config.yaml
model: "image classifier"
train_examples: 195000
image_size: 24
horizontal_flip: true
isotropic: true
mlp_ratio: 2
width: 384
loss: "binary_cross_entropy"
lr: 0.0012
beta2: 0.999
final_lr_fraction: 0.01
Rows from block 2, named by matrix and row number. Rows with one number belong to one neuron. Each number is 128 + 24 x the weight over its row's rms, rounded and kept within 0 to 255. All counts start at 0. After the name is the row's rms in percent of the matrix's.
# fc1: MLP up (model.blocks.2.mlp.fc1.weight, 768x384), inputs 0-76
# fc2: MLP down (model.blocks.2.mlp.fc2.weight, 384x768, transposed), outputs 0-76
fc1.72 101 [127 131 158 109 150 102 156 156 113 133 133  89 157 152 142 113 122 151 120 129  83  97 105 147 141 109 164 109  91 111 155 157 145 139 142  79 155  67 121  98 178 141 122 114 164 144 160 106 139 139  93 112 133 124 128 113 150 112 132 144 102  83  95 133 106  82 121 137 139  81 155 163 110 135 115 135 149]
fc2.72 111 [119 143 156 193 136 128 100 151 103 145 120  72 100  91 138 143 167 131 110 150 121 151 117  90 132 132 120  98 113 120 139 157 135  77 129 111  96 147  94 109 127 106 142 130  99  94 138 106 133  92 128 108 149 127  98 151 122 120 161 184 148 143 132 131 139 114 178 144  96 134  90 136 129 138 120 103 100]
fc1.73 082 [121 126 139 149  91 127  95 130 118 108 144 103 153  95 112 118 120 127 104  95 146 118 131 129 125 105 143 130 144 128 165 164 144 126 128 138 113 137 140 172 123 158 142 166 110 168 133 115 125 136 107 125 124  81 130 155 115 129  72 136  96 130  82 123 146 111 142 117 132 132  79 112 127 133 120  87 105]
fc2.73 087 [138 173 156 163 141 126 148 136 104 123 113  86 141 110 108 161 139 124 124 159 145 157 111 142 146 109 130 131 105 122 147 137 143 110 124 153 125 117  94 124  95 115 144 112 113 129 148 139 136  63 139 109 124 173 113 147 127 114 121 153 145 135 127 127 124 108 135 101 131 134 107 133 113 105 145 152  79]
fc1.74 094 [102 125 105 182 133 165 153 112 103 116 109 140 140  96 156 154 108 138 108  76 117 134 136 143 102 150 122 151 150 172 109 155 126 126 175 126 136  64 107 146 153 146 174 133 124 114 109 142 104 135 102 133 114 103 140 114 135 131  91 134 121 136 134 130 152 132 130 173 139 109 147 155 138 122 122  72 146]
fc2.74 113 [129 115 136 138 109 125 129 127 136 154 122  90 133 120 100 167 135 113 144 170  99 158  70 111 138 114 135 126  57 114 135 117 107 107 135 118 103  99  73 118 140 194 156 138 109 185 136 150 141 133 129 135 128  76 155 163 107 113 120 137 136 103 135 131 158 121 105 116 143 124  84  86 152  92 152 140 164]
fc1.75 101 [152 121 179 135 126 125  99 105 137 165 145 107 125 114 124 122 166 162 116 112 130 132 159 126 142 112 132 118 130 142 147 157 148 129  91  87 140  98 134 165 107 115 100  98 115 143 143 134 117 127 137 102 123 122 135 140  97 165 139 133 135 188 107 125 114 141 117 143 135 139 134 125 125  72 135 135 122]
fc2.75 118 [123 130 121 122 131 128 153 107 109 151 170 131 123  98 122 129 147 149 125 109 130 101 167 120 124 150 102 107 166 183  88  83 112 124  97 154 165 128 154 135 102  65 146 116 168 101 107 121 105  89 148 126 114 130 113 109 142 104 131 170 120 151 118 138 136 107 139 104 114 121 112 129 103 147 126 153 123]
fc1.76 100 [ 78 135 111 124 120 131 166 130 106 116  92 143 153 109 108 100 174 129 119 123 172 126 143 116 129 141 129 134 145  72 150 140 102 135 129 143 141 143 101  85 114 151 168  89 145 143 114 132 136 133 113 133  87 143 127 122 110  85 105 105 128 108 123 116 139 135 109 128 151  82 133 124 136 102 165 124 162]
fc2.76 096 [152  66 103 138 133 129 129 117 109 131 142 122 141 136 144 149 141  91 124 124 126 127 134 104  83 127 151 105 103 165 163 137 107 112 132 108 103 139 155 153 118 126 150 137 149 157 111 156 104 172 157 158 151  89 126  99 141 168 136 143 130  68  64 104 106 151 133 107 134 149 135 121 152 116 175 149 170]
fc1.77 105 [ 93 134 125 140  80 136 120 145 118 140 157 135 113  84 102 142 122  85 123  62 130 155 146 115 104  97 114 101 159 120 109 168  85 142 135 149 132 151 137 132 159 128 141 172 114 122  97 136 159 131 104 180 133 131 170 133 163 140 100 125 105 120 144 140 126 131 131 116 128 146 117 121 124 138 164  93 119]
fc2.77 108 [124 146 110 114  90  74 124 148 118 165 136  98 143 105 149 130 138  74 174 134 151 110 157 122 148 141 106 142 154 107 131 137 122  98 136 180 155 155 120 155 144 131 112  90  82 138 125 139  94 107 125 158 132 118 149 156 111 138  98  91 171  90 109 132 118 108 131 114  97 119 140 139 125 133 124  87 133]
fc1.78 090 [131 116 161 124 121 107  82 162 108 133 123 121 106  82  95 122 106 126  95  93 164 120 131 123  95 120 159 132 117 109 127 125 103 106 124 154 146  94 160  99 107 168 139 150 107 115 108 141 129 120  88 171 141  85 198 132 124  75 126  79 123 145 117 119 133 146 152 131 177  77 109 117 141 118  92 124 111]
fc2.78 080 [119 156 145 106 107 143 116 138 148 134 117 135 181 148 108 102 139 136 164 141 126 127 132 156 150 122  76 150 107 119 160 152 154 129 106 146 114 171 107 117 156 124 147 130 146 128 107 137 135  90 128 147  89 152 145 127 137 135 149 101 113 127 151 168 147 132 102 169 123  99 152 144 138 105 116 111 111]
fc1.79 110 [112 132 136  75  90 152 107 137 137  81  88 112 101 112 132  88 107 107 179  98 121 146  87 104  47 110 119 126 104 136  99 149 130 115 135 145 108 129 169 145 135 149 145 154  89 162 106 113 144 136  84 113 141 104 146 108 132 156 154 158 133 113 101 110 137 137 152  90 148 118 141  85  92 114  98 126  96]
fc2.79 111 [112 124 125 102 124 103 122 126 146 127 105  95 120  97 121 133 125 168 135 164  63 130 145  85 152 113 123 117 143 145 109 154 112 168 156 128 139 145 107 144 126 137 115 132 159 122 126 146 164 133  98 125 101 112 142 174 143 109 150 138 144 133 109 121 130 104 130 150 143 141 151 114 129 140 104 143 123]
fc1.80 101 [116 158 143  83 157 126  83 162 157 131 178 103 153 130 101 146 108 168 155 137 110 124 115 141 120  61 128 133 161 129 152 115 105  96  82  73 127 139 159  95  79 184 161 100 146  94 160 123 131 117 138 142 144 128 127 206 165 141 132 121 121 148 133 157 132 175 138 117 136 111 102  90 136 140 148 113  65]
fc2.80 115 [164 172 128 114  81 141 121 106 139 144 149 151 148 109 141 132 105 123 129 130 127 164 150 149 129 127  79 131 139 137 149 147 161 130 119 162 134 124  98 181 137 126 130 116 134 112 112  88  99 112 126 130 126 151 151 118 154 114 110 134 139 114 148 113 136 139 148 147 130  87 104 120 128 127 124 123 109]
fc1.81 103 [157 104 166 134  84 133 124 111 139 145 150 140 112 137 121 129 127 101 104 109  77 204 154 142  96 147 101 148 104  90  95 123 113  93 158 123 141 157 144 143 123 127  96 143 102 128 112 116 120 154 129 149 122 120 111 144 141 105 118  95 113  87 125 135 118 131 150 130 156 123 102 122 150 116 133  94 103]
fc2.81 097 [113 118  94 119 119 120 152 115 102 139 107 127 138 134 157 123  73 121 134 109 121 116 155 113 143 151 120  98  96 116 135 103  99 144 139  99 154 112 175 110 109 156 131 130 143 104 100 137 121 152  70 140 123 102 161 107 107 111 120 160  85 105  97 114 141 152 194 158 139 152 112  94 108 122  95  85 144]
fc1.82 095 [ 94 109 180 100 171 109 142 158 138 125 146  79 113 137 143  91 143 115 149  93 148 141  85 125 155  85 143 116 113 151 159 103 154 134 129 134 179  83 122  85 173 158 161 150 168  88 114  93 111 146 100 144 122  88 140 105 166 157 106 132  96  85 111 145 120 119 106 153 155  60 146 168 139 110 116 132 162]
fc2.82 112 [124 129 134 195 132 132 135 136 133 153  98  57 148  82 160 117 112 150 101 158 120 144 128  95 141 123 123  82 145 117 110 137 133 142 120 119 103 127  76 117 113 109 119 125 101 115 101 110 131  97 114  99 149 138 138 201 117 121 151 125 177 151 133 124 132 126 163 108 103  55  99 130 149 136 116 107  97]
fc1.83 096 [140 110 132 127 119  97 135 124 157 188 124 147 103 142 126 108 144 138 145 115 119 125 160  84 122  92  74 138  83 117 156 157 102 110 106 134 145 157 137 170  99 115 185 127 143 124 123 109 134 110 140 123 161 156  61 172 145 116 105 150  89 162 116 149 125 117 152 143  98 142 113 148 124 121 124 113 154]
fc2.83 074 [169 111 104 140 137 145 171  84 123  80 104 164 111  95 150  90  98 127 133 114 133 148 132 123 126 136 118 113 142 184 135 139 119 104 134 110 132 134 167 147 159 135 137 125 149 158 131 129  98 149 137 126 135 143 114 116 157 136 162 150 159 146 160 131 107 145 181 126 128 117  99 149 125 169 111  80 106]
fc1.84 099 [134 132 131 142 108 171 113 104  92 144 135 126 109 140 132  91 121 130  94 113 158 133 114 178 132 128 183 168 138  85 109 160 180 132  96 123 141 111 118 150 152 149 129 149  67 145 130 170 136 129 144 159 111 129 114 119 145  73 152 138 127 124 133  98 122 132 123 131 146 119 117 167 145 109 183 102 133]
fc2.84 101 [130  77 109 155 170 140 145 154 132 172 148 137 170  96 142 161 129 115 126  99 110 101 112 141 146 128 143 109 109 123 136 135 132 108 107 119 158  77 125 129 106 157 164 123 158 158 149 142  86 145 135 159 133  60 124 139 152  95 107 126 122 105 134 108 123 126  99  93 121 174 130 104 150 144 123 111 158]
fc1.85 109 [124 115 168 168 135 114 136 103 143  96 124 123  95 119  76 129 152 104 114 132 158 168 100 117 102 123 100 140 157 134  97 126 151 120 116 146 105  92 135  75 164 123 105 102 132 140 171 155  70 107 124 142 100 127 126 150 112  80 129 140 127 162 109 112 154  94 133 159 137 103 129 127 125 114 126 152 146]
fc2.85 108 [127 121 148 130 133 133 108  98 159 112 132 139 143 136 152  99 126  87 154 127 149 161 106 176 172 103 133 158 128 121 156 138 119 115 137 103 149 118 127 127 147 194 148 129 103 111 135 131 159 136 120 118 100 131 128 138 112 125 116 122 183 132 178 174 177 165 135 124 132 121 123 114 129 116  96 159 144]
fc1.86 085 [119 126 111  97 102 130  87 142  98 151 138 134 115 144 139 112 162 111 104  96 138 136 102 114 104 157 157 135 156 133 152 123 130 123 116 134 112 110 118 152 131 152  93 138  88 147 143 118 118  91 123 139 140  95 136 149 116 128 132  89 135  87 133  94 124 118 137 145 119  94 111 119  65 142 141 131 103]
fc2.86 069 [ 72 140 110 149 128 112 174 124 132 137 159 135 131 119 115 121 197 126 148 145 117 139 111 158 143 129 104 146 125 146 121 145 175  97 109 121 101 166 100 101 136 114 138 151 146 143 127 115 155  85 142 148 111 152 110 143 145 114  79 138 167  99 140 145 119 134 134 156 125 148 135 136 170 135 162  99 167]
fc1.87 105 [104 181  87 119 114  94 137 141  99 148 121 168 159 132 152  91  90 131 106 132  83 122 113 141 125 173 126 126  83 134 163  93 112 135 139 118 118 124 113 100 137 154 142 109 158 158  95 150 145 108 125 115 159 125 160 118 124  63 132 128 139 119 137 124 129 149 147 139 143 167 135  95 151 150 126 151 159]
fc2.87 096 [138 106 133 153  82 101 127 113 138 163 123 136 104 110 123 113 145 122 112 131 123 158 144 140 125 126 146 139 129 117 143  89 107  90 143 125 114 119 171 136  62 106 123  73 122 130 107 127  77 141 175 140 129 132 158 115 114 116 129 136 122  94 121 129 114 185 177 113  86  77 162 164 128  83 150  89 115]
fc1.88 071 [128 109 153 144 118  90 118 161 124 151 153 115  77 134 139  92 137 135 115 104 112 127 167 114  68 122  89 122 119 129 162 154 135 117 140 163 164  89 112 119 136 164 165 147 143 144  95 130 106 167 145 118 123  95 158 133 133 111  84 130  96 124 137  99 106 115 120 139 151 120  80 111 157 126 122 124 116]
fc2.88 060 [157 123 136 111 122 130 109 119 137 115 139 171  81 117 123 173 136 143 159 139 109 156 147 137 105 129 131 144 103 138 133  95 122 140 132 141 133 132 112 169 151 138 182 174 137 117  87 123 139 111 144 136  95 143 114 142  80 111 147 146 154 116 155 151 108 127 124 143  67 115 117  79 129 102 133 126 135]
fc1.89 111 [120 154 128 131 121 161 185 122  94 107 136 131 125 123 121  89 131 129  81 133 105 117 138 152 137 112 131 158 133 150 146 102 153 170 128 133 140 134 131 122 166 170 139 134 125 146 125 117 136 113 156 116 111 115 132 131 101 134  97 136 141 103 160 106 118 173 131 177 115 171 135 103 131 138 142 174 107]
fc2.89 103 [ 98 112 112 136  71 146 112 158 132  90 125 137 128 139 119 141 133  91 155 134 133 131 135 161 106 142 144 114 105 137 128 141 133 125 117 134 111 143 145 127 117 142 141 127 131 121 139 183 117 149 152 154 141 110 144 113 127 137 130 107 125  78 136 124  98 101 143 140 112 102 149 135 123  83 140 109 153]
fc1.90 097 [114 116 159 125  82 149 103 137 116 110 118 133 152 134 114 100 155 134 119 133 126 109 128 126 118 127 114 152 123  73 135 122 145 127 153 143 109 141 158 123 160 134 137 133 123 135  99 134 136 162 110 125 127 144 138 138 109 120  73  87 104 111  90 113 142 104 140 140 135 146 110 117 123 138 159 164 113]
fc2.90 091 [137 102 104 125 174 109  99 101 105 156 172 104 115 150 137 130 116 101 116  87 149 112 123 115 112 143 144 144 161 153  84 127 126 148 164 110 125 139 166 115 146  93 165 119 112 152 158 162 131 112 151 134 137 124 121 121 159 134 133 120 144  94 136 130  85 128 153  96 122 122 149 107 135 118 122 114 149]
fc1.91 086 [132 123 106 132 138 113 110  98 100 165 120 155 116 115 143 117 140 121  86 119 115 145 160 113 118 124 176  92 135 109 131 120 131 120 146 120 156 101 117 120 148 164 145 125 167 143 118 117 140 118 115 154 110  73 126 177 156 142  93 146 124 116  89 111 139 172 149 104 111 118 124 167 118 144 142 152 130]
fc2.91 080 [112 130 106 136 112 132 122 108 115 143 134 128 172 114 127 128 162  95 204 122 132  89 179 141 162 168 129 136 133 145 145 127  98 138  93 110 170 111 134 135 131 141 146 131 161 111 138 177  90 132 101  99 129 103 116 112 141 158 111 127 118 129 142 135 169 137 161 137 124  96 122 138 126 161 105 195 135]
fc1.92 101 [177 113 145 115 168 113  99 122 137 145 133 100 176 105 125 104 116 103 127  90 162 128 119 129 116 129 128 133 128 104 149  99 155  89 137 123 149  89 100 102 106 135 119 108 139 116 145 126 108 148 140 113 161  94 141 164 162 150 102  94 129 166 130 127 117 114 123 119 163  83 181 145 123  72 109  82 117]
fc2.92 092 [139 120 121 115  97 145 121 155 174 125  62 111 147 119 123 134 111 152 108 173  88 134 101 133 155 113 127  97  93 127 156 150 126 156 131 129  76 158  92 172  99 122 136 139 121 115 106 120 164 113 140 121 117 133 201 197 164 144  97 108 132 149 129 142 149 131  83 142 123 161 122 136 150 141 191 121 121]